config.toml
init = "trunc_normal_002"
residual_init = "scaled_by_depth"
eps = 1e-08
Rows from block 2 of the text encoder, named by matrix and row number. Rows with one number belong to one neuron. Each number is 500 + 50 x the weight over its row's rms, rounded and kept within 0 to 999. All counts start at 0. Numbers have three digits each. After the name is the row's rms in percent of the matrix's.
# gate: MLP gate (text_encoder.blocks.2.mlp.gate.weight, 1024x256), inputs 0-85
# fc1: MLP up (text_encoder.blocks.2.mlp.fc1.weight, 1024x256), inputs 0-85
# fc2: MLP down (text_encoder.blocks.2.mlp.fc2.weight, 256x1024, transposed), outputs 0-85
gate.392 101:556588504534463522504560441549538559504584487489598493529492473460492406488485565531539456549427538584421499520470516528561405454477468416555562467449629556470565409538549542458470536440448556491459433455540458428460421525441468510392475451505404466494449551
fc1.392 096:498475538537575588476498443484422500549503495520486602528536507457556531538455562541491473565478495341437534533490532394436544525484641479570481501455598567425501521501454483470436469473544580473505619463512507555477499472503486516455454441522530538434534533
fc2.392 100:506483477466414424555506443547508503504592566409371425500443538518498532453522527371514493511426503474471498493515512473564491458483545506578503437481501539556544518525591471537533517577496413621477471509497428539599505566464566528517504549456550381503605516
gate.393 103:522472542606516476469469377417528554484540477481500448526527496429500458623509488519490405469438538513466556517477547457434493505430476606516454522515456419493399424481522477487530565532447497508629466465494483376545427480582474461575447503508557492531503491
fc1.393 099:521515559444484408532442513549459437517498542524518434483483469570475503469537473533540500472535435568515521453460434480523514508520524458404441519480439541530610531536552536472445541538410454558428502479512491552559436541492494502443444611434575538474505519
fc2.393 099:598497533534599524464481462480499460463513430515486503505592454533473450516625500539519463568592454437571435450524432563539562527601563515591508475540441478410489569500546516472451520517613544475513496427516514428495463515476499464588526565437495479490550558
gate.394 108:499398534523495587417499536547563537467484522511583544519525479470506538491535447455563454498484583411498476455491549502417463490479543615585475483471506515478487519466465555453590418501430576616404466475513524448498423503581557508560462544579515514505437485
fc1.394 108:484470523499536522465512490479570526477522529530529474566519410517485560513449484603508432443550518546462500543499433517449519440470480472488480433501440539498532389414537594465489473473428555598513494458426477461505449454524467541487501556571468494580505552
fc2.394 123:538505456485498572571582537528444546535452539543541515491595485520557440493503532542525556526501428470554482490505534471485481469407558545443475527552478486541501462514431364495503451529521436528464515481463535579589433511451501407476591494429498553432450511
gate.395 095:471496565444494599554425488536443545524540593533521439510418518434470503590467558539520525500531484469383508478546586573617536406568519514524451499546473540459406517473531498518493543535542514611477485524514441419522505529478464485499512479575520599416477511
fc1.395 101:556521468437512475438519613456519525457548514443529559409460537509501475533567453548502486504476473478557494537490436438417544478392403574532554476511491512490602511376516551546493410456569491460551509499508606536530555555562537538542443507528430380558561423
fc2.395 101:539453473509480424546527439548487366522586458528437444441431425523471505523519517430499541414586545570460578549457465425590542439477512552469535487469490533461470489568444422507526486523449578478468437501477532542519488509519500413448566475475480433415467532
gate.396 116:484435524435544362520546418551430514499519588526562569443506485558449467577554496427537494519402496445626462435523515539541519499408502455429529400525449490496581413504425475448561461529431477456428500527506449526530501475506543487492431513526455494587536337
fc1.396 115:551545535620503511507603495517521490491480455534393522476473478461513559454563481460583482480620436483440510511586494506506455491491522579440400566474465411541364528532462456571421431580494424408498620476525601663504513453499547544538490508563519516462542569
fc2.396 116:562445433423476520533577476497551565476490476484567502577527539512441465533498398497419513429518488562435511582559512499611540450577442425469529424514566433446535503469465536538517481505549482541508526528514464448502551497493472528365550448494475461593398409
gate.397 112:439438466455428508522402465437493457457512472548470560520529626553452463584544477361459499480467393517545580595497538533508466547537500492497480429462498458563476475421473470601571424557484472484489473541510477624522428507525490512523523570491483487499546522
fc1.397 110:471551601630497487494482476511478530539511484553462500471552451539396529463410537589517513528544566442453513435528530553420555427503487386568453440518569564488474486546586539439524480488533429480486506530524429451571450547491461511580486551460517541432452436
fc2.397 116:494462473597483588501484464524524530593428468498480454487465501506562472454549521530436441575490458470502537496566443484455442561528496545540472587519435473572528521491476503588450480482493512536543511459483441511457490552518474467543537490470515489506487484
gate.398 097:529554513445523519499459509472448510486444525432431414457480493557461389470516566499508499430446545536556474538498554497471450464481433422391461488477528456553522601464574469459549559530577555477516609537500550515508589563460466500455555568570481508553471518
fc1.398 101:500498485468533496480485545471460520557530460480503415499580471449534603511470488503454479497543507463582531566515509511461601558509461511491495432481526444575532431527513657567505442496499447514501418545489554501548388466581429435504547598443452547529451474
fc2.398 102:539459517516501452574553497477436420510571426508541545505430434495530541469541522502448502403482478484499432448478578521517470420448551494361554586538482550505464578476617525508508398512453479539469498516483522484436470621510496635522457527504488524461497534
gate.399 094:552397427447424417489612452531483560585567538461502437481519556491513531458437520527499449353501482442505421475514552492538546398514590480468415464571416506415623513536468512515494279535493469510447511472487547498474501501531490577536441496433544528415478439
fc1.399 097:472413481538532564460511562520512511496458486589520557524489468485520440500514417427523548568477555440585513522503502418599481487508516537361559531477517518608496501496506611487524507402566484555523459511500486552482442526548471482477580452489452549516465482
fc2.399 096:468527531519561549512571537544584481487424417523541442523527464598475517573514565435494495482518612555525495533438446552510533568547483491527552525423454471550481547555454470522466541492566648556493522524519549442588463512489464447472486606535548487588498534
gate.400 111:517451510532510553528519581436469525517427508465508545406529569506509538499493454429460526433447521551462469459444482535499479511500465479518411457476463448576461499509558449453441478513491385501467457552451447453537485539537526444520542451422478581526577553
fc1.400 110:501523544500534455444537479567427492504480528567505433576512477503513527462507463614544561508506415526567523437507537460561497431521506454511649644546548480522519490509509515554484527479532666491419596407482595529506458513460455460513510425527532407442454375
fc2.400 119:501529547458508564455485493489542472408466521467545494510490485467487495478492423507517409538466494546457468501573476537576495409489556418474464479487532461504473446495493510519555507497461578507531427553507550584468446503554471460451497552477445560474562486
gate.401 094:424451521478504422522560448527573532506420445379577447462552501453454480555564475534520561576424500543480564462524495519506487496625454448501445534482500462539456509438550446489528451557498556536558455428482468492582551504485506452458560568482458614521568593
fc1.401 101:458552509480455504622570560458450518387534505524483478506461509465459516394604427484551559496393541524559477512523494501493505482385469579390570564580482545490461540434445511445497450570492533463525604507517489468433479619574566440463503538618497549530584578
fc2.401 097:497496479392433539526563462587491530546450515530496576481458514484488427512387485536517441444499442451505453492481486498562502510436606482439476483508549550466598478442465390530565457440440409537413527380468413555551457464513399486447542458496452442519491426
gate.402 104:562534551495631440453469477506504545439545492533562522428431526541462493495503502529466443498424471365595513569477449422617457464456515494516548548501440581486491532475465535558456440478485470544514509464473575500548477489573548603471492447516458515522521450
fc1.402 106:529480469507470575558459539455472507455492576506369378548442501473466473615573521533488525536430436460603548537522614484534508437447477468441514507490452460562458564543470495496468518490464461513438457521489582514492443524429479457498504554534563545474488530
fc2.402 112:451533491603478434431386494536567506524530520485470481500449424492558455486544500446519565516520513542509430522561532557409547447422426484487543415540543510556519553538404589501583465451494535437518574542476447601494508441535504376500492451451506446441467527
gate.403 111:489401415480473517577426399535378546482501438559537433533568512527510491463457493542526548465445422533484485491541426493601532427401530532462490419527494534476522480445521515571426490490484469371412498513463556532451462487426523456431508473561593466443545454
fc1.403 111:504482526459495531414544465519415587587523470581481448501561532563563440503470490543523517448542462448454473461440544453528624453439535514623504473457441520456554490479483563580500451436503508448526482411486491466535487467468523443592450458462549549425452417
fc2.403 121:511547369513516510466490383548518515514501568527460553461463546505510441516452515443513479480563508477442516556589497495513499437466439513408531570488478465500524494456506469495491382548475558484483483549439444609480469511617567429564453480486491500492510454
gate.404 117:542506456596441502505475527448511577527517443430471528571465529484428437607533542546421527527522455399439472520510458539518403551493521530521499551538590531471510494533499475495545594580546503511554496443576607523457508579420586456443494496543508492516473561
fc1.404 121:563583460609459535366514540511540512572510455474514446471385528540574423588455469411471545432608507490472482483459471519515458531458534545546500529482567479480490517497462574519518588487545492439520513505499594544439546473519483616476473399479451552476557515
fc2.404 100:476488559554556517401591511416487548541491460489472546515416504525527471475497501530475492451401633446426435517521481481478439559386471462506538561542470492489499411444512570476527471506534519508516524524563525547405493523480508584474461481455557540577492481
gate.405 097:559569364554531494468538515444457480495619501521527506468551532411485433573425501456489481548554556502510353525510538504509436494509493471404382498593514503433537471401575536466526477487491491510540519534420494578481453500526557455518527462542545570462449537
fc1.405 101:459530438517589480598452524464516528521582517505536460437531500538481471566463460500453471447505543590436461436555546474418429628506445514427493500588556494489471433518449429520492439486495432546494526450484461426474514429489450504492512551518422472541566509
fc2.405 089:494443542446540528574567473560547543456477461524495546580578436465490404458501479453503480480440503590479478515444470526554508443524566547617547481482447507524480489523504614560554474483518391555460450566404568467501471481470426595500505457537449527497555438
gate.406 110:505581409524499473491444553488552534549521480571502455430480506547551526555569492448481481491525491556581462513421483489461521409459538491569532501552501557510495532548414518587459433495549501522477432500485487532505456411440452443476470457510520542486489545
fc1.406 111:416491473549476520448540468440418455509529530565435468570473559404507525499435481532428475493489404487523495459514464530478380554482461511543562530589567458511547464490537437501536518541492550469549496567477436519470418447411573598506579519486585492489559518
fc2.406 123:443530455452528525475520488466462520382572605539512517540532460563528449549461453519510588514507531570590577412607572531472510498452440445523594552548517615488428558481625486507553607465442431550537390448505475508471438568480544510505449520496511579415433501
gate.407 116:528527440577535467504448472460443627486542457491398509484494490424449439513488521440511468508561506560572442567541507526500464426545541570493554494416564480519536549407543373554465471438558538641496455516495552483497487491513477593536445468520524541495514465
fc1.407 121:466529470645503568550474521472483573426491496519486476448491495485505486525525607441519526541471509608499434578461529482570473409489567559512524473494507549535512465424496408480532445494522438656513483562498512504516530501486485564556440492508541534528566557
fc2.407 126:522549474494465462462427444592522556519535464525429428528496595520463509469504501530525517468397483522454565517472484484522565523549509496486484559462642542546441467427475479575602585475521552454554366622488630524442570463486437553485415559468540444467565531
gate.408 083:472602479466408498520577528488529463568457555609534521472520543513548478494510520434554567528484472496452475414546478502413579471557454510512611422403577487429540483467473547485541428471466466545445419514630462576437562390478438493482593588441557506571416509
fc1.408 091:477478544554420542484495574448538454435456423487517502500462531474513538553474469501606475480507490516461504572468459433487506376500551587523548451374491526585500561557483521554463493571470442530579549541514510567518441469575507479455548533424495526502526512
fc2.408 085:549553499463552398483466381579426427391469471503453515619438496469495495430569495470519486451526500509539532571522500509473473532498471433576495415588520457517545488548534597454518474451520522451481442611486562418536503517554479456471438487511463532520486514
gate.409 096:409503427464509406498521521543397603505530497430513577442433591458396477518524464568587522495510509551536531423507523561578506612575435553485452442446537531412447541478477433506445478599564504493489455535501475440521564515530364457408540446526506473467465579
fc1.409 093:575544601519521588606429575459561498471513458464526467551539485549525488460429461526549487547521488494573481526473425516502524492391486588513408473600489478600503452566517462499488502422559473443529565561480471502390527464465404463477437541428528456440482548
fc2.409 099:564505494457504502490449522529535493568528470553577461549392528521544480586439464498474562395439419528518565490420515571396512575562508414534532478397509504426472567519454529491438489625468489502434520397453508490505571528555550512470585456510507553469506486
gate.410 091:443529559577516447460480453544571404489523525416440485502430441479427476520439524492545477436488509488473545515522396453568513470467427538444565465452535519484515404419463467527434507456488399564523500530445387503539538531492478525444479478415450568557562502
fc1.410 090:443489506434527552554504584413478532428504498561565494475578526478483472465451493598506494543510519497450407477499425462443547470483562445506501441512499521419482445440569630457455460585494488471538571555512566490501597514488567532541445528492631509579555538
fc2.410 094:606553456507479500554540485548503549460524567508511446582570447498455433425548442489495544515491543474466444667392478522579509563467590540473506487482461505474466561479480542501522516478462504472470495550407518516496476575508461524414587542468457498416487534
gate.411 110:540456514522526375518500556531531465477542552564505484505534466407421465577514513390563416419556558478514521493550499522520504445463500459564450571453496557578523477487440513491572461490509519484420444485534516597480537472530478480518446491406502595462513473
fc1.411 114:595478492540519479436551533539511485432534491550480492519440597521564404391431503494452461502565497490508487503487549493635556431436594516576399548599482538589462541492455560547453524431508511466481527514549476544429577373504490525537475456408497530434489505
fc2.411 109:441513465429524459526510489565441446524540539428509530389418530590528474468531484550512571460468373524492418470500487532482531539425476520361439450479479516477477451533493481540475571503523451461579557517464507419493513618496412505467504588556586444490535530
gate.412 095:512512522525433510442550477426482467441464507422463457533542539527454457523550564537524459511481475521588510511539504604536428539446460496550562485541467464550592487408498436526481463475534561545455517498550521523467483489486481439476502482482554535564459500
fc1.412 099:507492547473414445558511532467523636436531439488472489382538509396451517505457473534469384561526445471494468526469524464438507623565487495488538539519495458456534542533463462435488506492525471474474457534513485432408535502558502523517535480461490538453460488
fc2.412 095:450459467508542493537522534507480447591487497507496540564475381550511513473503571518502530412498464458517553491601511528539495415496544511475515511477544502459428468447496414566475485465460535444532531550442564540534510477348554582427489487476427369457448550
gate.413 094:509476566434537509435507480520469505539502562394461426547523552548602574543492470496474385612548508549541384502425425526512494470499518557437526525507507431591453482577537424436577451403517592501412492536509435583485468501571498506452495534531494537525427397
fc1.413 097:523492421399534335514520548448577465459638445457445491481486581503414493454554453428523447546477478527513433481488417467510560424518519500383475540474529430410517603569528474495520439476525537511361560501405480514526527586512495402508536559536507481531492484
fc2.413 100:554499454527539466530541527456528439516495571529516449446532557568465548434504507430498492466538459598510531462546503516591557532504497481479563477546447486472396412552531553446501492533526488499455503528449493573517574501391456523452461594557468501467551468
gate.414 103:578520462557538432567461513479562423550507500421569607397518505494485488550545592485466522475511480613517522627543479489517534513460489517601471506415511448514497527465474524513559506496486510494446486548477432451537545484530427417502450408517484564477541501
fc1.414 101:570485535517508414457525502470608503502489507499444568426405526579504544469524444503430505402466419484485542638475548576464572497409609564533549539433580523473449498416491603536514504557469530527478494521436469508528566402537475509572456478490435588485524589
fc2.414 114:439408529445462474471419574467523523540464522524553526393533439469537587479489395502480419551479523470538550468570591512504483539514528470455518516470568444558421491533505478507480413541485486532460487535562501485477486439595475578483491477478477500596551521
gate.415 100:500587488489552476513550525517536486547468533591484396494503461486453509561485453517543477535492540534609469592499557494504507487476464485655535513494564555541532483378480404481553538524563490446474488549446529603483472531518413533542520553606479559508549441
fc1.415 099:448419491539516515594476532495500512419606473434526496486457682577505469439491488451495477488374473525492538424460430510487469482486496495460436468540450479491434523574467422429418465425502423505504553579414474476408490435492479454561458514456526517500544510
fc2.415 100:494463481520459556447509430537432457473447408465474483565447590448484528556470498499495491405382522506474502481452529405515512481508497451516523551509543510506498476405504571547553515483578455529628527404491477513515556467462447471512494558470516476537491529
gate.416 098:451596585495523384498590525528545512534584496528402381514534468485512515508491539529364515387520437519524528517614483544561505478427474481549432534481583401497479525511525467520453440475496530575552488446522440517506513429413551513523537485547505460435481484
fc1.416 100:481515512439408486507453523496465489484499507522513559501513488448479447555429450490563534559470460479581497495507465542513604444577491500485537634457489497520430471444462560461506523542431546458533503512548429563402514475488553546485467537536535599430533415
fc2.416 094:435496531514512434484489544540466573595475498417433400484541577468427450453565451515532458491507544517466460488519389537530436471528492536466429399528553538421444578553454377600500492475518488510477491448435487555512555547585518454537504505537456499524531475
gate.417 090:508534496461495382555498526468431429529456500584443588521523522406518550457559607541461419483506478434532513421441432454434559569453491495465520436515545459494552478480443549362463496518461512450468631490470544493527470398465461582559492495494534463423499500
fc1.417 084:388545441604521532535554534482483561553421489480520477571516475587564446552444476473544459468511465470500517456438460507533505538509652489514465528514519519434547549476460468491425544430473418351539564357451476453503490497412607513462489507530551515463543544
fc2.417 083:530429413565507476519441598540454493538596510445561419469548526496504532511490471434477453388573507412470479506578459534544517497421519526475589486507528522559467585380539524498465441524503505560526505532532449561531575498454469592564397480483518453518436560
gate.418 091:537563507485614517501521401454657413488499588476429501574547445438459588574579566516487521472480436504554450493511500503425421571500387518475447540532557474581598467502451548424486494528554525565542464555511489488572415516515427461460497444456485423564473463
fc1.418 088:462455610545421490453526517512473500475427561479616607536435571446519444555503404538596469579553434548503440489423489461580521432483465478539455445404414435542513468455483466476521571432532499423493476443436471565498596477504525545427552505480527429365506465
fc2.418 081:584501509513438610477469483529491458490454413535501474513464485534532530434555502453501524497535488498497513493503398512533487522518430506471420580528490451492481447482414509567457485567391333507529493551496563431458597555572488459385419527500519476509542445
gate.419 112:569527533553474480509530503612597482547529403446434520495625520563492465530460438514511519429572507463513528507420557535445522539418495506454546442457361476497494484559501537527489484515525478510451497510618506557463551408581525500466669543472538502547488554
fc1.419 102:499506439568478495554499466546617538588540399480551579495551519476485464494360499479564473452490476522543563514437461524584557500504474480524521564558528411509512491539458694521487437454493424522470477431529526486445499469501625483506546523528430654519495495
fc2.419 108:634455570468537525467547424509567560505396532517437534506444398502528552575522518536414598522461511538522503444545505385491531512537461460494576539454605461579405520519501383516534569427444543469530486443647495511469477540458481430496465475445422507444518522
gate.420 088:442509542564454384476554463517609488538505500552492509570592558556481567519503432540487581464580456454517451560403537504456450545509521573515539491466509489501493494420417523407533478527488615448548474506442590491496562503528611388452551480526470418530525488
fc1.420 093:493494580558528499490473442520517447514438571538485543588508512443437537483523527574437486486516455493506538475522536554455493599448479592396447449527524498500479532508506521519434531540505395454541584567475503412485529467565409447499538545436494554456451565
fc2.420 095:506472493543502434457585388495528444512588596511532455551461478489588553563488526515454588413549493612457507552478484457512444485523465616474477540546499481512482611598363510454516455463508525457512570533417514539461508444376545444563498538545519452520451619
gate.421 108:437513525563528486434446503590574597428564439457490503549499431483483437422443502462398500521565484343545591429510495528489443493488562510509515562541547452504502547408521515517520470498579533565447450478527550582418480464516543494472473381437582493465518498
fc1.421 111:614503615517535487561528451470400502482505461520431476494520542504431547500479474583501554555421499501443512447426539477538476506460497518499541488524525475362504533456564481467465507608486608492466479534497523514463523472475492446524492545510517487493492523
fc2.421 107:466468446463488485462503503469545503385560424499488527573584467539418519454454521438450471425509482465426488472563541505424487546566499526451473434529494464464413601474510512440566460467538541532467415509493590510381549447550481546470512512439520561518477482
gate.422 095:436521502489558500508497508497412480537470556461488575612553529528509440495535606499501447501612503508536498364526536585502506468463549516517453468451465465608521543466529544460553518483453478532617512518396418576462538471609463539477501562476453407468466542
fc1.422 103:466515525516631528463574625462491498512434411425504514511580572473489531488531443484540551553432462483548483532534601521481464589438492539512539568522465578476530511569534577427519476409548462483563539522451489540470464485552486517479456505457530471400542455
fc2.422 094:552447502444539461584480492445417495568501552490478548502503408496479540424395480508500481495460424402401511514544389448501542376531519432499482450432529446565483544334516538462451476575506449454531483469503513521519577448536488503523455514509463503510394541
gate.423 105:526511450505576570530493441510456490516549463535458522390458514456565378460426492498518574409493496417585374488488473476577460492466542534487473463484552535525523428475436578500493601475514476499519532482512461481573577417470390517473528461461459497497550500
fc1.423 102:522524545528486453487674413388460385417473542422527546467578562488488577554487518414503515569462537521547399446552505499467531535513464503437422384546509585470419575516552499441516542501538500438578565600498445532526492513427498558514486507507511522511517590
fc2.423 102:471424477526523562485541460534505532564530537492415448493513477501508559528435581464530512414571510442480461508521539494514499397552542495458570475448425479525539478500468453518487582404508501497498486552398475460558437464359492515482404512566451564477433528
gate.424 103:473458538521487533474470541509535471509563522439485538505434414503440538492490524538546556456484558432621445504450484421532519546546543517552509498456506543529501431571568614454527547481652470503461515494439533590457472490489513513429445501486463523413475448
fc1.424 106:572482492542515592410408539423466557587496462565541417497525462533499512573381513591498530490503490558594563507490574423486544449472624459516438452514415509499533470470549517434539451599525504410547455474447510498454465584451570578465406502521481573498474511
fc2.424 108:488544518508492480473493532456449475529543533608522489462468503500452533496453548487554502401567564504503475496498519467516460539545454540509531464465552527599378495456512544505534429481469405478498406427442534480535551456593456497484544486491515458609461498
gate.425 092:504430447458537518537523489429487564425518624507573563538501511513444521488492440492487489541505496544557551499467519473546516550382450549523495537481439507443494565489479449434546522504533443505517516405458463430495476586453532452581486525552443488555535476
fc1.425 090:588494521428531473497478560478490530523622392645630579416494448464472589494473498487489513588458460528511486482529505519408482475585511421436421592495471562623472439507575477583451474546459500491520404461435458475453549500517491504494492461470440466475478485
fc2.425 087:436508526564464607503432526529592485502468633551502452480517550496425604519521509484603548421466494501456456566486516509504544501412507587500494392521472449450516516478549411419495471561527508475547494577530404505500521516423478464493568450498517519477569587
gate.426 083:482593493605498491515502510532557515491537511406512493484573419460497527545563526464527563494407524453447517462594416482496477504500611432574587478518556501553480522510500391513485525547522530524563504628454560552464483403449505518565389537492464488547519417
fc1.426 090:493398451479509432569463429492505581541429501500551485529528413434424498581378540476469457475438468484487512603506445402436491418498521495453393465495533435542540569473514469496453555515443467543456534484468444447570494499567446483577477483507521475538590486
fc2.426 078:526465460521572485537495484528482604593558486489513609537542458424514492512464488449557491504424513516482474523586437473482535490415576516487449476481501456541492508513502476495486447517423563433490577500491511477512483545515493550535500503426506500547432370
gate.427 094:488494488488444483454524551463511487557553482532539533457436491508493435515520513484540442410379456615563442572541441461545586475503533557512471519470497515531542483493499505597501538540606545542539432416454507521448435520509491470562499443578423532456519539
fc1.427 098:426473548519537478440494546489464521614461414468477528422544401506564536539504434416582512489557552529431543449481482417548545488500612493480466521495452550591448459582463535595536493524500525466467458513395510471598470459501570410428549525481449500514488544
fc2.427 091:458504542494436568451540546488540533492476451544552529494444515542471439527541432472549534505437409491484546411474528504595580525501441360501565476466485446596534547487465329532582509472436556530435511460583500539406432536424485524549478454575532421536517516
gate.428 089:498507487500532422575515453552530480495425534432415449518511558572484459459473560481574391497521501507530477448453610520586542499480532522475510536546495524496433560457585440542547532488536592530500470424463523434512413502504600514587476514617523499533458464
fc1.428 096:527607495436458478504428486503446505475595486382501486511503497478546519442585518446541458573507560429416417526474559512389517439504425524434469497473595541551488536557502414513521506564548525413511505494488616494496449508469504554539404488526487484441503510
fc2.428 091:475480497569499558507488586442548468530559517444469570481461508463486414524495509441534599414416501539559547461579461570568486516508571566505523482439475515468495502462484507412493499524476500481502460492489527434507570514515484509492498527508493543444510495
gate.429 092:563507463453533546491566503500450485583450498515525382541482522517482472444606469565490416565443560473428648555544541438509415540512523498535500444466431437480539467485519522463422466382527483541548416491510413491586524459516519553536486558551501424484517566
fc1.429 091:510512516575510495528443512466398413521360551443488468585522588436480351513544382533446565567500456541384533460503486491424457508483455478512546497500480476493429437533641513517436549520427513522492425489567456540502546519465493544516577405521464491446413535
fc2.429 088:533475506491498448505542487505433475517486539442628510512574391514546595526503532486444480486506576494524442490494496478507578497493558500441595567463609485467519559482527467476534463541474529476477552513519615489513491676455517555480421478486526523486544504
gate.430 102:476549481518483462496438484487498477515425472541612499506556425541533511485546517525467450373509483565475548532498510441547511478475501438520477428581466539509542510520594461580537379422517490495544472471559521519528541519412531500573543493536421476398428511
fc1.430 104:524499545535517543485507496489575467471456507535590570475484464562516512474531560522463458381500499608541547527509408429439430499488420490553496449441527539394514389501523509468469456415434474518515464455505481549427535504431512597566517506428491442458351492
fc2.430 101:481533440515462451466529474621491460423568495517529430602490513524609425501432523573542537446525524528512547444436503487500505418528528577511515494497519482444501546515490518657496436497557526526491487515535605484436564547523518490477516468500490529485497472
gate.431 117:594583501601495536460465516494433649475514480456506449369534491398465465574469483569513535495570511544544417562436588439485526445467536430449549534394530481541488403445566406468525387436476493483448544568521560512592536525513534527529452485510540513532524570
fc1.431 113:471557464642474488542447571467424562442549553463440573483503509463420516465511547515572548543574468520424367544426529534602491426560529517449542481456486444473475485487580524522426426584504428541467543605494552474539516497446440503480508526535467507429501516
fc2.431 118:586488451547458520395446499508458488519517430507433471525581549530411426529460463522530526516474526488497454394491487444534479549471521539510466530477562507506483500533581505505452457419475527515589490527429604499430450528478468461500506586390539495505564477
gate.432 091:528425420465528475559490501529412466401464444484533519459553527619433432538596484472464557454519540607461419535454434504464421502507438337571509448445472516386469457525489490484507456521410590530462588594498555481524483498501446549427455588510485456656464511
fc1.432 091:539497547602437499529507559454512514471457530471514519454472598490484473420531539478528531515492557519465442513522467507448445513444545476516539608532435451385484532561496491488543460528491376520519520565489498556393561522493528578525532529491529434514481561
fc2.432 087:440494399448504465505566513477488531522537437434556575570511466546485468506453495564518542511492512483521541531426519515407514529496590630516481469470581546474632384569476478538525581511497490457540459583493396449521547560463458512536528423519573466484450534
gate.433 093:526571536515485453525554455424519484488436480452531593464491536602519498596411352528513446543498502545429527426535441453545520396432479544478436525559397475418526440516520605418425560495568520581476414419529565548487487618507529501541464453576449523518507495
fc1.433 078:501450459454475507471470380461582523517433533569427481446488450475498520490502539543587409395528540425488354584566499509494456433636546539490531471541525382434544550591569486497496489449591540480518509530445519478522507501566475460501487536483466525543455474
fc2.433 078:500418463543481484506463523483444500390405452430526611559548653471487526491443372472461534594497438555495443460455444465522484497484503409473459565511469520458392456446446576446483501507537456475435591532515436487431470571504552474495536591575538473577496531
gate.434 095:569459498462448511517449506536516479503435517458562501505496582531491451471515517504429540478514475527528471520487529514495464515450421518534455556469523461440375458554497467515474535495497472493583493541559485467420529578557424481569543468516475543449475517
fc1.434 089:396475512440462552428495521483409557507435504432402495576494420540543505476517454529552493492486543559561431484505504492556614504634611479452537491517541551522596515556459425449563438482574481543420455475511565496573548454487518416519538511504486462412536513
fc2.434 091:447517459526507447520593477503574458445494644483496519563467569521434481421478386353493567509508569539527494584558466571546381522558398465520555541476518591559470456444565550459535513533525497530544464513500461556521461481590509476447433470539516501540494493
gate.435 094:436432416530580551430512560491586568541495483511457501475492467489462476455461528507530500526504455550528483542554442424501467501561547512431542497566433473530377474524570450463453519492468477562497506408448548416442501531617390499490512481490508462507477499
fc1.435 086:457524520417508437481479500556526426443531542492493482558521562523549495473583433472475527544477506464552435441404582528460521462483537551407461428478554541461486455495421460523539534519432418438487420516581515599506502535441588478457514482540526529453412516
fc2.435 095:508419497584528501506488538473513567500483572434540522531513504492525520473441440504545554508536459387449508479511374514547403493515473513487406418572564434474475475489509519455524534517490538543417516602459511490516429368547485523499569508570516484627452529
gate.436 090:512453580525530538526564530486475466447472498458512550379467522459477446413481518507516520435518540427500444455476486552496539545428410628606515506469518497551476436447513549479450579467557452429527576458504546479552485527559534462414483491449565568558568415
fc1.436 094:537491457424549476485496521536576511523490551484470444552619558505550426510604476506549550487587590453517493549566560522434499681438462508429496587498481577472492550463566562441480465482495555623499510483551418455506560442517538454486515504549411520580476591
fc2.436 104:562569567601473447448549501429487405534552499513511502571481500511481531501485493480522461470502476595464575470620515587556542467518563488480497589431441478436485461532487482485527539412507570489543594502522482481469477525469457482490531484389472550523472511
gate.437 083:538477573456466481601473482457534553406582515488562421493503502580518457497510498480507539501512454495514454537468460445607388442568512453529509489544541500491511435504490377496570513443462502512521510509479526529483563414453455461500420489539409494440404451
fc1.437 087:468480523550486554461514535459427482442516545613489539501468550616518443518472520520442500441457495572531473520608486498488477505510494487482478573448501457468535500506438459461641501398510556436346502571576502547561530515549474487470390524534592520481506523
fc2.437 077:496487476553535560508508384525492494586519468445529527533542537439504542504484499382516561481521499468542479456423557458460490493452442564513524445471562545548577556496459417548433577421467470487556600533464502452464530450431510464518573539444396443564507542
gate.438 111:471544441535531476481574484528491461513548465451465479514486597461567502590450500496502460491513437473548512543396519512551421548489513468551497478480565419511636569540550532519521407507572537463450535451451475481506474428501460510629498532424490466505426540
fc1.438 105:518546473627557519492509502452476520555437534532541552504562424437457505392503471504413603483582574476497427419541511501517607384541465491533416494448490516534455409481500487474545547502447429512573503508512491567508477508490518608467566448453521473520543528
fc2.438 118:474424512420489498492532538462476540524499481491503510490577498481491490555511561443511552515506527430400485480506480499497572507406392553532459533424492492408492539472490519430446374352541381474489435504453526540479512438470523568444514562509540496630487530
gate.439 105:579501579507479531509462462528491482475463536435541530490507573576464448502487393461528537403479454466465570545509501484471601394532545422485451466447438569457518404552544490399529465407509438467461498513526492517570568553541553530429472417547523601489529604
fc1.439 109:466436592543538481451528489480473481522579496496444607454555527439458476515536525527514402507517504448517419565460608478538470566510524568485535598491604588587450529530480542585485500563476542431559468505592618492485480430502480427610453522562471432492581397
fc2.439 106:521518501508514404509517514503527494432531548547554472572450527511569446531487414447535529581546533395442570529541447393481424517459521515536573470501415359471504445372460586437429523477471565522448516493470409500571520504569416453442501515577424536541504579
gate.440 094:415540578462450452497611536510448514528561536492514539535455487410521569424484441579455457473568478528501493491491523526368574519558463553517479487484454553441551530404538477474492554531511406521432430494535490479446483455496587514490493490553501484496556458
fc1.440 091:478472541450509525445374456507544400428418496552404510549579458489569518482455568501543536402475459415481439547501466554459504543507418395524450549530512497578545433535453506617462418437509472477464482489383486523392505531491477445497487450555483492529482483
fc2.440 084:494464469504523510540439558484374459548563487451548489548447476516461552567495444419471515463481486499535468565473580377526630519499568419516522534462536463475563432446503473600416467444486391471565466543461592423517481499485517562416596495445500556513502450
gate.441 099:518535556513470514442577416492499539459487618557457481542482474468484387578542574478572484432505512453506480527545499485553536549579428415460458540490503440513497544474484494561474543546571508471422506492459498511523629553469385406573464478532454543506532414
fc1.441 099:542522540462526433452659558420483501544511504505514551516502526503534490484480440553514436436522410538455581486548518584486545498544440524494556473488477511416437483404612558525468572488638522509517511500598552560541507456475561442483433467415499517444416451
fc2.441 103:547575445477448523513474514542518471543595565420606447476490426463479439602475443605541512538523556481531594473520475500502415534544466489581539563506472634432580461544411488526588543523474535558487472487438529484516540505522462504587499526500462502409563484